config = dict(
    model='encoder-decoder image transcriber',
    dataset='seven-segment displays showing three digits',
    horizontal_flip=False,
    encoder_activation='geglu',
    decoder_layers=8,
    decoder_bias='all',
    decoder_inner_norm=False,
    init='kaiming_normal',
    epochs=17.6,
)
Rows from block 3 of the text decoder, named by matrix and row number. Each number is 128 + 24 x the weight over its row's rms, rounded and kept within 0 to 255. All counts start at 0. Numbers have three digits each. After the name is the row's rms in percent of the matrix's.
# fc2: MLP down (decoder.blocks.3.mlp.fc2.weight, 192x1152), inputs 1001-1077
fc2.24 099:159130124090120087135132111109123149097061118163109133112139111089129117136123165139151113167130092113143156082129128184140124138093132114128117134098180133131137114159151101105141104125141143130102115105115115098068108099079161114
fc2.25 101:138157101139119164132111180120166132172106123100151129156145106128152147128088094112132108140153151169169121133116154139113131120156110146160115186093085141131133175117153167146111175162150128123168142156102118060159130153148117134
fc2.26 105:128101184133132121106140140143097106145105128169098101123123156129143169119124108148086136090128118119123128184126149137108101106164118149156120149110120139082110133141147151146105120135118133146144164106144122158140144127114062154
fc2.27 095:106149155162138136128101132133146112135172103130156159108150151144122132114136153167145202144092112140123113103100102138112136125169120132123149109096140106106117121147108108105095120121120141160142149116141077158134104116113107169
fc2.28 097:151133103147117138133077150147147118151150135157087142161120147140147151146134146129114100160155165118188153145109115131148148111135130162121121116135128111144142153107083135182132118102148176128159163118127151143139131097111087132
fc2.29 096:132133126130153155118184164190116125142140125112127131147167103118151144141099124098120169118145086160141171151133110143124154131181105128121150157151151109114113138143123102145159105135144138099162136192148122110138156074155126138
fc2.30 097:106166054164132155123094131121154149141171118111138110164138154147143149142101122109134120141182163144132114102146134150139098123184155117132139145115160167143151152137098154110134127138142157134165158141142140120132132146170148138
fc2.31 105:131153151145120125115109130154156110132139153119147160155138109140134172120167118178117157136117144158152161149147147099155097089126162146161173158151132156155147187103131123145140121107145097112152119158134138136124159114143156150
fc2.32 096:111117115147162128126152105159159125142097103102116104094143107075123128097110163117131149097157099109102146114106108168087139130104096094130134090169153156088133116097106137075108096121125130107092128077103107148127121166139139134
fc2.33 097:129149159132106170129167127136122102164143116141152145156171101092140162128102123125158150135088127141156158166137139091146136137173070133147131181097160148138127170113116136149125125195138143146141121119133156115124160155167130144
fc2.34 098:150106141107122113173138098060139141107148121107175140117128149136141120127128146123136131127128137110128105078153135143125142134134108119148077109125090142112122095125143141122124104090120161142132144092110099146105124148126148104
fc2.35 106:133088139123099118098056102108141117119094132111137106113121154099121147129096123125114139125096064107110139097108094109103123146110108106124136122135123098111122142113103113140099122099121124121097113109119156109117145127114117116
fc2.36 098:146155160099092145105120136155081135159106139112127131101120115103141115157135103113152090080134101147097136126121133111120102149131147163119145164131137122134104124108082145165165112142106121122131107152132171106180114100115141166
fc2.37 108:140106127143179142122139129105175155159135154162157138131143116132129120142137117099152081109104136096177110064142089109151151142139137056159094144120151113098084114163148138104129139101128130165117184135154113138117115149141153131
fc2.38 092:141129170177104142167117154125118165120102129128137135143131126127123109164096088142175097108110117093147169174108158131121129148172150129121141173164142128138133132164138137121139157150138153133138114186099156119166135118150151120
fc2.39 097:149147156117097072108141134113081105143117084151100135108121099122126152137117145120096129174132110150115112161130117089123108155155106119108117165100106123135163107150143147128110119159123109128131115126149100117131107102109096139
fc2.40 104:137148136133116102130122084113125123157093123107068111088102124130064101102144136123113129133101116091139095080125158144120137150119082106122104087123134130095124105121126128114115101123113152137117078103126098153105118097146132127
fc2.41 109:090131097137117142120130115111116134126116144047108098155147118125150124151125160129123172121144126109093124160084116107144114136121143129109136124143091152148134101150126151136133109159134111120123165112171165120139147144142126137
fc2.42 094:146149111138130139082140133114116156112107133121148106132151145094141151112116108099138136110157160157096127146111144181130130117154140139131124172123089148130136121121103088156102101159148153065135108152136157136148137123117077134
fc2.43 107:123130165133143105148109127090119149139093129077172117131120141096142109121083153063116134117118086123145112102116136130129135130112147161144124080140153129112122117124114111079104118098093132135098107099121121156100129122116139088
fc2.44 111:100160149139133157106167128134130130149133156089125143143143104151151154113121131126120124162091117145136124138095110096156173139156153166149167143142145136155113151122151124135147143148139103115151159151139145098167129096160143161
fc2.45 093:130145127138142151126137119149127133136128135137122109125137138140099153154139138148130146119152129088145092115100142105138102092094144147129165138109074173124165137141085137138150140132124127109163126139137134140108123132119123151
fc2.46 098:090160151136111101080098097132099124160089112119119147100115131127097102125112176157129134115107079082124088136119114125130165150127129107108145101106126128138121137156155097136125089147092146094121128104126140090097130105157094123
fc2.47 110:115124128112111087113118090068108110106124120132096131105115126115127146139150135157122159129120107129111074106100096160121153128113125102099110095129127079128111098118179143098110131099101142140099085143101133137122097108108112119
fc2.48 104:101100151109132113110122096095122119112140106085114130118096134139119124102132126123106106122138122117088134075126125138107136143108115134114100111132133113071105100156106125105160152140107097112101126142147137132110102157113107095
fc2.49 099:159113100137161115109132143084111113123121153131129113185149100140138095118132138128102168117140157143166113168136138122172153115166114157090103108145110139151128127116151177117112152163141157120118141103164097129168166119122099117
fc2.50 109:131090063157137149090119129149149127181164118141129170169155131152138144139161148193132130156138163151116152194145137073161146102139133128160153135125133134163145134139087123164149130191150136168133095142091132133098168169166156178
fc2.51 094:164177136148100136113115093125151117119154103171113121128097138093108135134185137164100107187114103114150103140122157135148144081115166115096110124096107162143145138167131094141076150118122109105114160098173117110133115143122092142
fc2.52 101:106159161157124109114124135140098137086117175153112123104088089112101128086136161132126145100072083168099084118102117107099115117149048117118105090135116116134120144118127114106139091129108127122105100123108144112116130104148134152
fc2.53 095:130148091167138138127085085106128143140115136147123128155153099169129150136136140149137113143137144129152183149146148101114141124144156154155124159140151109129120120062108134143112153136193099149122139109108117100142160122127132087
fc2.54 098:148135099146128115167128127142174153184150169162165129184144108113174160098084179164126147148140191119161114126143119148145116112122163127151109130142162145122145151098116143176115142150131154138102146135081069104188136143140171098
fc2.55 110:121121099130093106151110115135115141135076111099116153082102140120108087128114116079102137102132088100110141093110127142145161168099113104093116117163103075091097107129137114075111118111103122139112137126152115146099102140112131143
fc2.56 090:120160132168094144124152115124119076128119083127131124118105117123114115171136120112126110145146083077125157110107106184108132142079093092143140095117149134113158138148122127135103111092100104115092108115113134127080117162160140141
fc2.57 110:108092162089157096130129112121134109134091105116150143111089124078111095128080129139124115107093107128163091121098112135091147153077093105105126094145089122090108119113126085077114106092092120132100096115127141099105129078120141096
fc2.58 102:108119093128119149132132117131113102141172122166132143131171104136140100179145074129144106122151173115151135160131066121142169132151173151165159156120113139175175169136157164138147123134144135103168140100173127159131178130146159110
fc2.59 101:178122214110117143128155112129113116136147120131145113148153144135112150128116108121143115127108156124144110156149102142156136084135179117127099139095148148138150169107127136155161103148143134142185132141118141121112138100141094151
fc2.60 107:101098150106141139162122171143141085127100127098157128115085119090093119122165121121125106093110108147115121069158112113114165136085139117131118133183140090121141110103158100126123106116110096130108110084128139138115095107154121092
fc2.61 092:123109155111158117132092125159185172131135093139133097153132105122145115159161133149123147093119150143154132185134114106121097130117082143104121156113136148136088133095158128140161132100169116174152138114111117098157139144130113123
fc2.62 101:122118130122168116128132100118142129135135074148131156104156169139118134123119129130123134135162108131153140123150137162131153129088149115159139125125123133063113129117095123101135142114112133126097123075142096131131115137111141126
fc2.63 110:117103133172118172110094148154146134131148116146137174176141149125139130160160129126155134165130136124135150147143100091118117102150131177175129197133114146122130155129104150174176177107147141156143141145117116097098111170130113098
fc2.64 099:124132097120145142105103090106157137128103154133122137111135139130198108089095108083122053124163116155156119148121125202148130120113088161142124126121152189117177159185108171153120121151131100096157162144142106142174143183133106062
fc2.65 096:154132132135150118159086157141162102170147136137158131128112175116129117098149129175140096122119116068131176121150137139149120135115189120142107108161151091133160160135179110136126144120109156131064141131086149121091064128092134109
fc2.66 091:144147128119143098134153141154131123125113109129128166122128153141142127126134096067113116125178102115165101129127161118152152121138146137125160112079128119115159111123081150124115113157090161118149157120149157151144134164114174135
fc2.67 105:114150104098108107126145119099106103135128169102144149086140126127123150132156138150129118126117133140098093170085147184119130148125143127114121118126139119124122119120139073127124108134098112133139117112143150112137137110123088117
fc2.68 101:104131121102114124098136114115088095103113173118087096095118105137128126169127129123115117134155113113124096083128151204081132131126102144083090119137108107176142096138166128111113137121115146165131105130122125131126148138107098128
fc2.69 095:088156084114153136110129105109095121158139129162139149161199122119112163083085130121118103125150161119141116136109149168123077143145115134108065136108166122134125134115141101141141113126177134110140180125155177153137125147124153149
fc2.70 106:113086164117127112142101126153104149092071103082120139115102096139123085112116139092092124132133123079093108112124142105099144139123139127108137127157144089114129114123130097080148101116129134104081112126125115078133136116119154082
fc2.71 097:110122117097124129134150105117162155115132143130107094108109134117125135148109107150145139135122142158132164189134122127139147111112099151147118138128076177144142174133124135131141147097135152126153117160162164116145114090157168106
fc2.72 097:142143143139127088149127122116118133150084149089152115132111159110133126105146122050084133118118101137085110129126110149123124086101145097107110100115138117114097087141172114125098101102144130133115179064158058162102097152108089119
fc2.73 098:127127175116144143133120145166118086152105137126120159142108104113114177162122121135146126111109141179156100161147122104144155110133145140164132145136117118132129150114181159149171127162174120113157150143147124115157151103129158134
fc2.74 100:132153088128134133162116113130165120162128117092157119130161139168136144127146093103132105123151147157122125137140153132148108125142156123151111163143114129135139138088130132157112128154096116141142099150138140149152128136160125153
fc2.75 104:091143131123083152164107114084119074144112129142124126100084119117120138098116124115130114136130128105106124142156149121097144132115117150114106099128124097131122116100121117131122128079123117111109083125112119085114106117118132156
fc2.76 095:139148118173162145154148112174131146122135130128105172098153118145104108113129133134155114124113154115113135114110107152111156157119135106142139080144130082147112140098106103122102089104163128132137113143067161156098149136127182129
fc2.77 108:166124083119123086151081117125116110121113107145140126116090103136112125117164133117124149126138094114079130100132138113093139117095092130085112127116135109101150117141156125126095161108106141087091101096099123121109103125106137119
fc2.78 098:097107128088072117124135123127126093160100140135123085128131104130088116150108157121083156134119078125092059133081127175087114165124107114116112097115094123149120133156072116135123136122152165164112112109088101115125133119137138151
fc2.79 090:159141131123132132131151082114122133095078165151101154125127131140139187149100146140083114137087141112148123152127124065172122126143118153131107152124147128098151112145124127125114129139161138140132161080127122123116114132161145163
fc2.80 106:099158128137117105109126104095090142122098147092153108120124098140088139107105140134104114107103111094082159083106177116100118130116109129080111142123103098117090116151133113099133090114107129115099116127136141076136146147129105135
fc2.81 110:129130144120162140132132135177075120172142154116102151159131129164130154148143135153122136121117150189109142199110124132180115129115127162124146156123119136126132148134129133152134125164132149088160145136144188163154155118174137136
fc2.82 091:155138114120161146108121125150136140170134108137102137167134158093129134113064171118137128163138146111168145154137136148157148109153145142118061157117140100128129118180133188130114124085161113130160120125133139129119103136168130114
fc2.83 101:084085147169132145152108124105115116137125138100134121131088116125150100119116155086138134094090115146121134095123102112103146118134110129113136146109107122123099139147150118090123099082098156138082108112159098166174096136110158085
fc2.84 101:171139131153139152089133100136140138118140189147160186134142110174115103141119138187098142178150141126157114148137149152139128178150161193121152137154158183152151144113124151140115140163149164140150126130153140118098148131155180126
fc2.85 106:128095128131131116134110102133140126118119079129117097115121103123124083127079114098118132135118114115165145078143095124115141138086098114157141107120122098116083114133112140126124112097144135148134144085139099116093115128119140124
fc2.86 093:111104107130143118169117116129138124132098116134150135136065108141105114094180109113132168119149116097126073065101173180131101122118113078126112055098110136128135090053117121098101124135124103105139155107071098084136094131161155133
fc2.87 095:108088117159126115183143117132142124101116115092127153147131141137099114130119114162121187117115118173130100207085108127098121152135129124146142124149108137148151141113131098153100153160149143101163114135156119147157087074117128142
fc2.88 108:147166076118152173138129152135146131127173123141134143161167158133142116140100147064136166110176137125162140128164123133127113082119130148148138127149136116153155115109107137155126113180104129158184159174154115156176139123155145138
fc2.89 106:137126120069139114147093120097127129124143132109155118100094074100098109135135115122137110095106142129117107098112133124133159167135102090139132088111124123143094097125126118123102157121093105128137132105103097123107096148106129106
fc2.90 099:126122110101144094146119133169146112123144130141167102119151152123147169117135117136113135144142122107125121139127147143141139109123142111109088062110091140116133107181137149118096115119134135151138125128153111124113159134135128147
fc2.91 095:128099104146106129142124181121146199114139133144129148131132148108130112120178166168128156136135143129102134125175163167142113137115128155160143110115126182130163143087116140120111137151168188103090139173130127117161134144176158104
fc2.92 104:096155185150092166138150140150116078111139151129113111129114133134154145165150132129086111111123151199152158178134122144140120126125110125121128142160106153153137167115145138147149099124124110116170131164117143128141184102123097147
fc2.93 112:139165128147136134121107102135127139144139132157117133150130147143138126138134135127119160150160120184123107165134109104182132109147155166140139140090127146152156141114132141150120136137121145121152149141128116145149156084109135157
fc2.94 101:074149174122094126127133099152094112123120118165111120089100105133132149082149157144126125141112168101119151141124080108108130118161138080133166110119109100133125152171143133157149151127128123099166151103092127177119118114126098168
fc2.95 098:147138116128117157115090107097168131146186113142162137116144129118136119148113122110127111157140165127161109107166105111165185142154147123129111088088129137125134162119143165157099128126131110132107144131152134136166161145123173130
fc2.96 094:144137132153111121156099155153145104144141120138129096155098159101124131150149186163117139146134135088141132118124115130155103117124163165109160139117114148154141151162144136089081150126115167093122148157123095130122122122125121183
fc2.97 103:152126109142164145143184156143139152109169127132141152159123162160132155149116108118133159134153177174140152153150149099124120127157098162145136174120117156114126126095111144137124160116146093085138150105168139160178129131145140159
fc2.98 100:156119124153133121121127136125095103137088104140105135105130107120082139096164121103132146118115128120177118101136085098092118131096124145115143097128112105168131121107123118110100099098119097160091118123095107139117138129114187118
fc2.99 090:142137132158100145174143113119160144124114133120130144084093114158142086145108114135145148136116094137138155068138160108119124120128142137121157122141106088152161185097113123116134095108121132135103149110139129110112122116100129119
fc2.100 111:083107110128089109119092137136074113133129128103091109072110109125126094123104110118115141124104115090098118084148146156129135112132107148095117103146103083128100095172149097142089118113099130130096094114122107117114106127105081115
fc2.101 099:111073142127133109115115149133124173138126085135104118139120111120120148144159141165175100110101097105146144082179117126111114143113126136145091110103179090134096135121121113103131122096099143122115098096104122080127099100090121122
fc2.102 102:112109175160133127120105133129120101116098113143124120095122101124143066127115127141114120128113116083095128079138164138131143152122104111127130082093105129133116171113131094117079094090101083125089136110097112114081112132108145127
fc2.103 097:130072160165110129145104126150137169130132150143134156150163136135145168141167148156132140142133144148141158167126139114144081115157138087116121127173127177151131156091111141160146183131119155148139138160108142142144097135121152157
fc2.104 099:114139120128092121151113160144125127120150148128110105106178106136153152148130145136142125147119129086129107198093142143139144158141147151111127107126116146127142100116159147134137123135170157151127113124137137149147119142116118132
fc2.105 112:172142107167159138142107118122126160152156142101151111131159146124131161158114132150111100118117147150159152132157097137155120114134160142116143169163147153147160130109140150149134141133125111146147118142164169148153147083136152143
fc2.106 094:114141109126109130118133177160129137132128134094097108079124077143132162106073126081110118101122098100100126140115157122108144174131125148136126142137108120140122113177133134097104133164129136097172116089107107083113112145091150142
fc2.107 095:126153178170129112153145160143160098098131124127146148069104123133100097106141098104104112104102108127139158136139093177151123144104132087111120133144159126102114101115149137112118145149106137104149097101115162088105119109158121135
fc2.108 105:140104164120108142151113144128130134132131145126139147121119150105101083149154116115132151132148144078093125106177092111111130126122143074145099109168113098096127126101113123105144109093115134119087109102133105123123103137170154080
fc2.109 099:128117119130105144139107144111161146134178131105148118161116141148144113122090096110128134131115116128134151162111134118144112160170131134162095108101163152150134119111127151141122141183108146101095089138113176179142134130151124136
fc2.110 101:141115122164140135129131100126123161094101116092123126093129134139094077126084133133163151096105127078114174106139100115113135114095108129154159111160110077128128084101130114112115146085127112153149101105114110092091124126107172082
fc2.111 107:160122128149141164125156167133142107117130135153114146171144106149137129193145157160116123107142152180142128178145113118159109118138176184134176140109152157135132133109119144148141143185109124110125136115162186164122172118144157136
fc2.112 096:133140086123145166122081123149133150126156143140085122187133146141158177146134127159149094138136126160140120089119154166170141097151194133078168151098120112140159172110102139135129104145117135093138110140137120146058158133092117140
fc2.113 095:118149165107122113121070116182106101158102193110124112101101139150119144140120114153129140181118138103088131173114143116178158107194109121107133145095163092119116107133106169172141171159128163086112084146117124128147099116116105117
fc2.114 094:127162103082114118143114130099103042186107152104123124134154150142096135111158095071114100144134119105082125121108122144123141137113101129136092156110098118133123121116131158139088099131118121073136125126163120150119123131169106076
fc2.115 100:108097104144130111156139125140108131096105148118120086099083141094148096125123146151136094106153137088105084121142126155109138139111128108145114120142171083126101145123155116099141131104122121159091106116108123094124114141100153098
fc2.116 106:164101145136150147138131110088151181133154108154144170148132161113107120162154131146133098118145122133155129082153105131145105137126142154150157173135162151124159148145145146124112158120154126114112131155152099123127104127125099107
fc2.117 090:121135135114126119128089082144127121127136142127127110099130131150180098077099113146132149125117121098120128156135158135108117117115163123144133144144131115127157140152118126087117086139136127129087126072128140089095143144141087151
fc2.118 096:127117129164088173143130163132122135092167134107138108142131130140135117147150150159145157120157128170130144169139081077129126104158152135141106168116136156124149148099122186167146142137141105175144175150161168126142160111165183142
fc2.119 093:114117197097096112108141131171121126129115130114155096100089106104152106144134088114137151090126117107096149106145112109131158113145087082125086137169101096092112109131091133129134105111113172151112106113149124081124116124131129147
fc2.120 097:150092136135152164187145153169168145140160136124167167123153160152138098157136150150111138091174131099154140143137093078139100091100154127180134157117135126149147123130129174128170144124159172152103152111113184146125155153160137122
fc2.121 093:139119195140143164127137180139105137117075125116121111126122112124131126156163103124148139092140152087153159148124126125108065139113133125115165113142112120153135132068147118130108113114111121146146165126148120161141113135096141122
fc2.122 105:154186150167110178130126114119140142134132130131121110148134098116146149108108120127143112158118144128171079150113099084156124120174172115149159132108128156148162146127142145172122136140144136148184146147128103173122166125117155140
fc2.123 095:157100157107139148159133096154129095130120084137175133125106111114164110140102136123157150104100128107167135130172090105125110119155137172117138141134147094126129179160147131171111122092106120130154141135111146124131113122127158143
fc2.124 093:073092121117109102085150150144092111126104140118083131103121118178070139145144096138084127117089138182099111154152105142115100130112106117097092115131115139094122126104159119137161133137161139137097095123134124154183122109115156139
fc2.125 097:142157101112133114117126110157132133104154103122122103155154155154137116159069143101124136102181126140178153149108102144130116103154147105159152165105125194123152158174100123141139130133120108106140114147149164151155136146114127112
fc2.126 099:144142136124101133095146126123100130103144186120108115124129154118125133114092081101139113109151147106120102124128110169168131160114118130147137085075089113157109131120111086128084097124114140104103110126149136133109105155111113172
fc2.127 106:171102096148151171149160160151148127090150090177123138153139102111132112142101155135142131115166164091136154122144115129127078118142130122157139166127142108120122146105095131125128133143131130107159137132121126122095128117149176104
fc2.128 105:105121156105126105124139101101160126115117117126116107096136135111113106158154136138130109130127090123117104114112110125124144127106125112124126127087146133110099107083110072108106108118101098095119093115088084106122119152105143129
fc2.129 109:164096124129098100156114128074152164095089122154121133100110117121085081089145097129162090135132108100139127094127122136113119152104142080158129101136113125140148092108147133088103131096115126155109103121126121117131093144109121133
fc2.130 094:145096154125163140160107127123121143130109143188160146111117091119091118090173160153127137136097142110124136108153118120103121094115120068147123089144129126160143164148149135102126149112116119110094111125130107143072120122128134159
fc2.131 100:128135094117122102160188109122135115121103139141102118158175158156143130134131128138136118169131120159152127174119125098154187113135153137181119162112104150103150157124128112191102114143135077119131139139143137140165172085140170152
fc2.132 090:114092147131112129099135109113153116148123128133128130100097116123105088139134130116108179105102113116142128114096072109129142138132078141120148147142125110155117139138142087130099102120108114096120096142150121112116146130147086150
fc2.133 102:141098148132151134120108179150145156106171116120148149134123111116159123155135135123157163095128136121153160161135107091122130104107129158133114164145111144094102149078110145150171193148151125152132157143101148163144139082176140154
fc2.134 094:142115175093162122124143141132125132106132112145155133088107148128115113124109118082183146126127093129114101099108149165082128162108117143118136106116119168121078110113118107115140154133104097127128139095092119134112163090138136098
fc2.135 094:132151138131099140135139087120095126120155141108093155115168075144184169110145119153122156139134124128114118179137151109154152115133122111115133170137184161172118119162121114170201097147084128137162116101144124150135145110095081146
fc2.136 096:098131174119120100089119132152124138101096148104107116093080131160131134145152157161161139084124076164115146108119137067125123107098143112125109136138108109141095089135119109143188164159123154085130119138143127105135141122103090135
fc2.137 100:104130134118092109110131127142080099146123163140140098164139128117151093095091163101092146152140118117118101128122145128134134147156100171103122117115107113115133144161120125158100118160134144162165127099148105093130181121120129126
fc2.138 100:147094105122128127150112182129149130123136097121126138157143171152161155111089099080137132185132142162124153124164117147147135118135160157153169132127101149145118169174137125141123145136181123156131116158128118159135140107173164099
fc2.139 100:144087090129121133118064108129094123168122094137086140107108112144133144152158132140113128104107128095123101147117147116142121155097107161143098084145140154056115085155107129075130128077095160095067122118089156140118103128149104116
fc2.140 104:148124140107098110123135117122110149110092094129117129129113137076152106108120112121126117101090130094127132105137134115099116134091134113135143134108142105110121130134111113102121121108159138158086137110100114139094111111081155114
fc2.141 098:128076142141145101140157098124079127125143139143134125131127114100126131110201129165128151110078123127121150094102148106132136130089107101147101094146150102095122120090155033070155155109068124098086092086136139096113102122151134098
fc2.142 110:120114156121105168149140124152154108139148095130105140141148152142166172134143148120118135139114119150127151175170136155099095102152161166128138172128123166134145159110119164136152132149160116138156149152134132119124180129144171114
fc2.143 100:159081112106099111131118154147097129148105133147118139134161121125113125129115109130082114164136142178156093190130121084125153133150098150159091155120131117160105094146136159135148158128118171106116124122126128108115134113117097122
fc2.144 091:121144107120116117141161150161117099148127160118169124137082121105124132092103120117120085162113098137137109096121155125130126114098071133087134145082124125144139106140109111086115109149137101125124091138098108103152147098121129088
fc2.145 101:138148127121144117126110133109148118163171142163113119135149157130125090142131159127156102133175125089155144109150116146103127075110149112127164115151118101132157139120142152134109124154122147112114126127121106144149166140141113075
fc2.146 091:116146063166147154126139140096092082127150112117151106110155104141130122122116126128081110149127137126107081121119118157072101102083099134073148126115148113140089110146112136107111136121151114133171124102179065149140113165162135117
fc2.147 099:144156151097101145142128125089107116142110128111115102092128100118131101125080135117084125103108110069129121108141140134095108168129095112184122120121117113070127100114062124083084115127139138143140123138111062120105060143149110115
fc2.148 098:073117149151126141163100142159133088109139126126152149150139122125137086157142124130161107102112147133167113134153114118117148151110103128128119159136164152115122155108102137111136151126139130118138113140092149163126152131144157119
fc2.149 106:135083163151114109093091138121145113099116140105121139094096113112092073160113123099122149133109132118111112068119122144117142118116122119121107089137144093154122136110154122101112102095138154152108101148090101111108101056097139090
fc2.150 093:109151106146124114154160145123139118142088118148114109152147120110099172159143158173125172117144131105154135109165124174134113148107126116112133124109104193128132156110130157137091117092106105149134094134153134141138167152124146113
fc2.151 093:107146147130103163139148109110118085134148115118125122103119090146104139137110121114126188104130083152114097134123209142135145145121125125110133124104083119139123138133100093092147105138172108124112150123130103094101110124084144157
fc2.152 101:151127123124125139156082168145146118132115116133154108130145123086119117136090144157141129103151134092136131063176138134109126103102201100170123157142138108148134150136146148097141136103153178148113120128134120143103122129152114103
fc2.153 098:137108158165125111128118109129131165107131149117148154138127146121114104151124150131154152145143121127151086106112118135088122133093149112116193094151138150069132143109122117107150156109131116133110143114135153143102104103142115103
fc2.154 107:102140157105132139144102118108104132105121102136128135114113156119112079124154131142101109088120095106098140102128137106109102114096108110128144122106099069104112091118128079085134095064096180130091095118128129127132089152136115107
fc2.155 100:151114078157146160144130098111171117155141124142161192176143162150122117110127118137152167154155156122126148138138130112172114137134188143154129126100134119133138129091096144160093181145190139129160138147162106143124129164110177115
fc2.156 090:108149149066142147131110121142105120133130160167083132105088165131134089107187158156186101155131090120135131151139091142101163087131119138142103140116148201172143129153091151125133149092122137117124096094122109135106095127130142145
fc2.157 103:145143120099120156138149134176137113127184151108115121168169139135150116160149137137125133140137122138125113148105120172146106118117165158146135154120126157189147145145093147162110122140136125112146145148146127139136132143093117114
fc2.158 101:130098135136135149140105136142104123132166123141117122157160124101146133134132133112121127165102159125144101151130103097151090123138107131123142151140122133158113145140129157140132141116098098098149121156162147158149163110119131129
fc2.159 107:112120148161149133140120112103122130121060105109125112109045092114108140097142144119127184136117067123111098115125145140136099161083073099110126120137108113127124125160129130122061095092136145085085098094153093115092152156092129144
fc2.160 098:114168093113118114111123109149115078145119091102136153116131141113144117087146115103133162145142115111079119104092154130157115149104134146073105105114113148136122107166112104115103090106107116110131111113154115114124150116118130144
fc2.161 101:109159086114102127147179154138135163129130120104132186155150137101166114110107106095146128145178171125137111155106164159141140161154108138098099134126172166156118155087136134154144142118166152115127137153120139136175139139141105094
fc2.162 107:145108099143130134128114131138158147134140130162140147145142123169148144139135097125159150144135173136155136133173082098151114122133133163161139160135133147135103134109147150137136166167073147105159137149126163168097155136156146106
fc2.163 109:141123102136140123160119149102146152150128116152176141140126152091150150109128093090178129104114115099159162095145132137102090128122152106140129110102146099118120116109124117108128139121115136131099121129164088128102122162127149107
fc2.164 100:135132161146118122166163146120156151150191146135156143163159125155112153166159152149139098112092127152145144161127131113114124104152140143116141134129167118153169134109116102148168129114157132131169153148107145108129110106120103140
fc2.165 110:125087174093096103148106118120105112122149082148110121121124110113111103106147101146171115111111118117107115098155130090095122107099066111129123098112091112083084132171153105109135106102127101121086091107099108116111099107116108071
fc2.166 108:141128119113134139128095108101142144148111113136174126109114170138127109099093144109157111116134140075120156064157107152122146119100135150131086092129124115087129111156113096071120141105147149112118106117131108143120104127116151126
fc2.167 107:136126112140151141144154115122178141151170120132121146181162106126143160126152138149158125129146168156136153137134151083132109113137131133116158136120159126156130146137150164177142120175161125111144138128142142172147158103162131181
fc2.168 097:089125123098130103134120100115107109154116138112121148126109105131137107111131129143113118128111139116099118149095157150131137134088085118093133068152109104114132087104121055133105107188126152123109090101106134127130111125151119141
fc2.169 097:146122157143148162122142137157100157136133128151137112097145103103135144155148127109126153126083169142141153141165085108132126128116143153138182140132134136122137135149131160202094160122106120116162105128128124134166134111121119160
fc2.170 100:120172085096150120139116143117173126146173138153165126137138136146188134121077110071142089175158173089140123067131117175130171153130113133162102138106140155162152145163146152146134145113112143128094157148116144141124076145162155128
fc2.171 097:166130070160170148130103080174136139118175138154163122115141190111111077161106137068153110160127136112160164074111101163133100138090122097127135137179145112131126156127159100128093108068102168162099124129157119135117124131117209131
fc2.172 091:115154102147110160159135154098163098137156129091189144109133148108140110102137097097104142139134134155161119111099123183148130097120138138128158151079132107125143112105128113145119118169168167145133150135156154161130156148123120125
fc2.173 095:131179119141132100137097125109092155127125138134153126079115101110110091170099130108140108118103091111114062124146145131095166114125080101127127119152071089140114113135152075087142107140129097146128119093143131131128115143167093137
fc2.174 093:152103164112120114091068161088136137129178138169160133107109138147145168184142157150116131109115164149146121125107123077103094104179124135138134143170120119141148123122163099165155116148113119114145190183106132132153104160130115139
fc2.175 100:133093155117138127138111122075075081139096131145139112105110153104117118152143151175114147133084097105123099115117141141113164148093100121104117099117110094158100135138129102090105119114108143115113120082095120093129132092091135137
fc2.176 101:128141132133151139117162125112163126132156167136129128157154145137130169125133118142144146170127152154177136170139124171169144097125143135133149140150123140186124141119112127187121115146151130108158140137106147145141148114119126173
fc2.177 102:109103142111155106109174185138104124150113155087116139116116113106117117117183102160108139150131108144085126151079178111098116117145128138111140140112111103138087137132155087120168112152087116085121095171102116150135143078143093140
fc2.178 104:127113109091154158130137154097144154086112130154117136119084115094152129142171131155154123113144144135136119098145126130136132139151148149163145158120164079120140136132148150127136112067124104113168141120116088136098127108075132115
fc2.179 106:115138143115132114098158155105116105142107120123120130122135127121164153150184152139087169141122101134111109163085120126080142138137108122117125110137119165143112105123205108139135082126120150107148172107158135124143130116086109186
fc2.180 090:140120168085144152123105152146140154139105136095113115089121134080097099105092130141107154148132118088065139158123169117149088143144094136114120143109121144142116083128141146077128155113133115134075111159083099134117148130114097120
fc2.181 094:132087132157104127116143114120127128107107098119145147115137131178124109110135158119104150074097111142076122079110118118082123129104131164125140118130152105114077119113149078116126099113125122131112107071143112151098126090121147159
fc2.182 094:143117106127092140122124124183131114132135139111113145112136157129154146197170099072148095138202146099148141122117152141127115134136132159145146157105156137088155122095122140105146164111135153094173133131142120153160146146145103169
fc2.183 089:145155108134081107121136145132103112158112124078125094111131125120106133125118127076118114168157150135079115114116139147112143122139138123162125155104144130131114072135097134110161146163150118125089134107135118129124115118116116110
fc2.184 098:112148114122148099118129098119129108141071132097134140094131141117099118100156147172153066114130115084112115113162156165113094159089098083110093128112148148115114113142113112117098119092125123117128137117114134125110148131121134105
fc2.185 097:158098132115127108128103129125125129120137142081165122088100164075121110095084121143115139158128088072103112130107154131136149126097107065132120099126102113087119105153131097087101145132135134127106162114129145117119135139109138118
fc2.186 103:094134156136148136094133144120073107140138165164117123141129113165112169126132141146077130160116123111126154154116138098125122116135134131107115143090142158122090175116123143159137099112138138136149146158150159125147175113136099152
fc2.187 092:113133093120119146131151125127170154119153118143113123195108153125129138169128108083122145186116157161138108113134095158133089147128118132137155128123115138165146181059125149178082113136170116136114149146182135175154167136103137168
fc2.188 094:099169130075161121116138168140140072128133122109122139168189088147102162124101129134138104160144158129153195127152150136169140143129151119167128177141124132131116127162062161120120143117127137127182124173076140121142142114133107131
fc2.189 111:134124103134122138120144130148124105134148123138126141140137128131120149127113177126117093140140145156154160161148109121154128147142150143145116163109154169132115163119094148161138133159153120128175152127150152168125144118152145154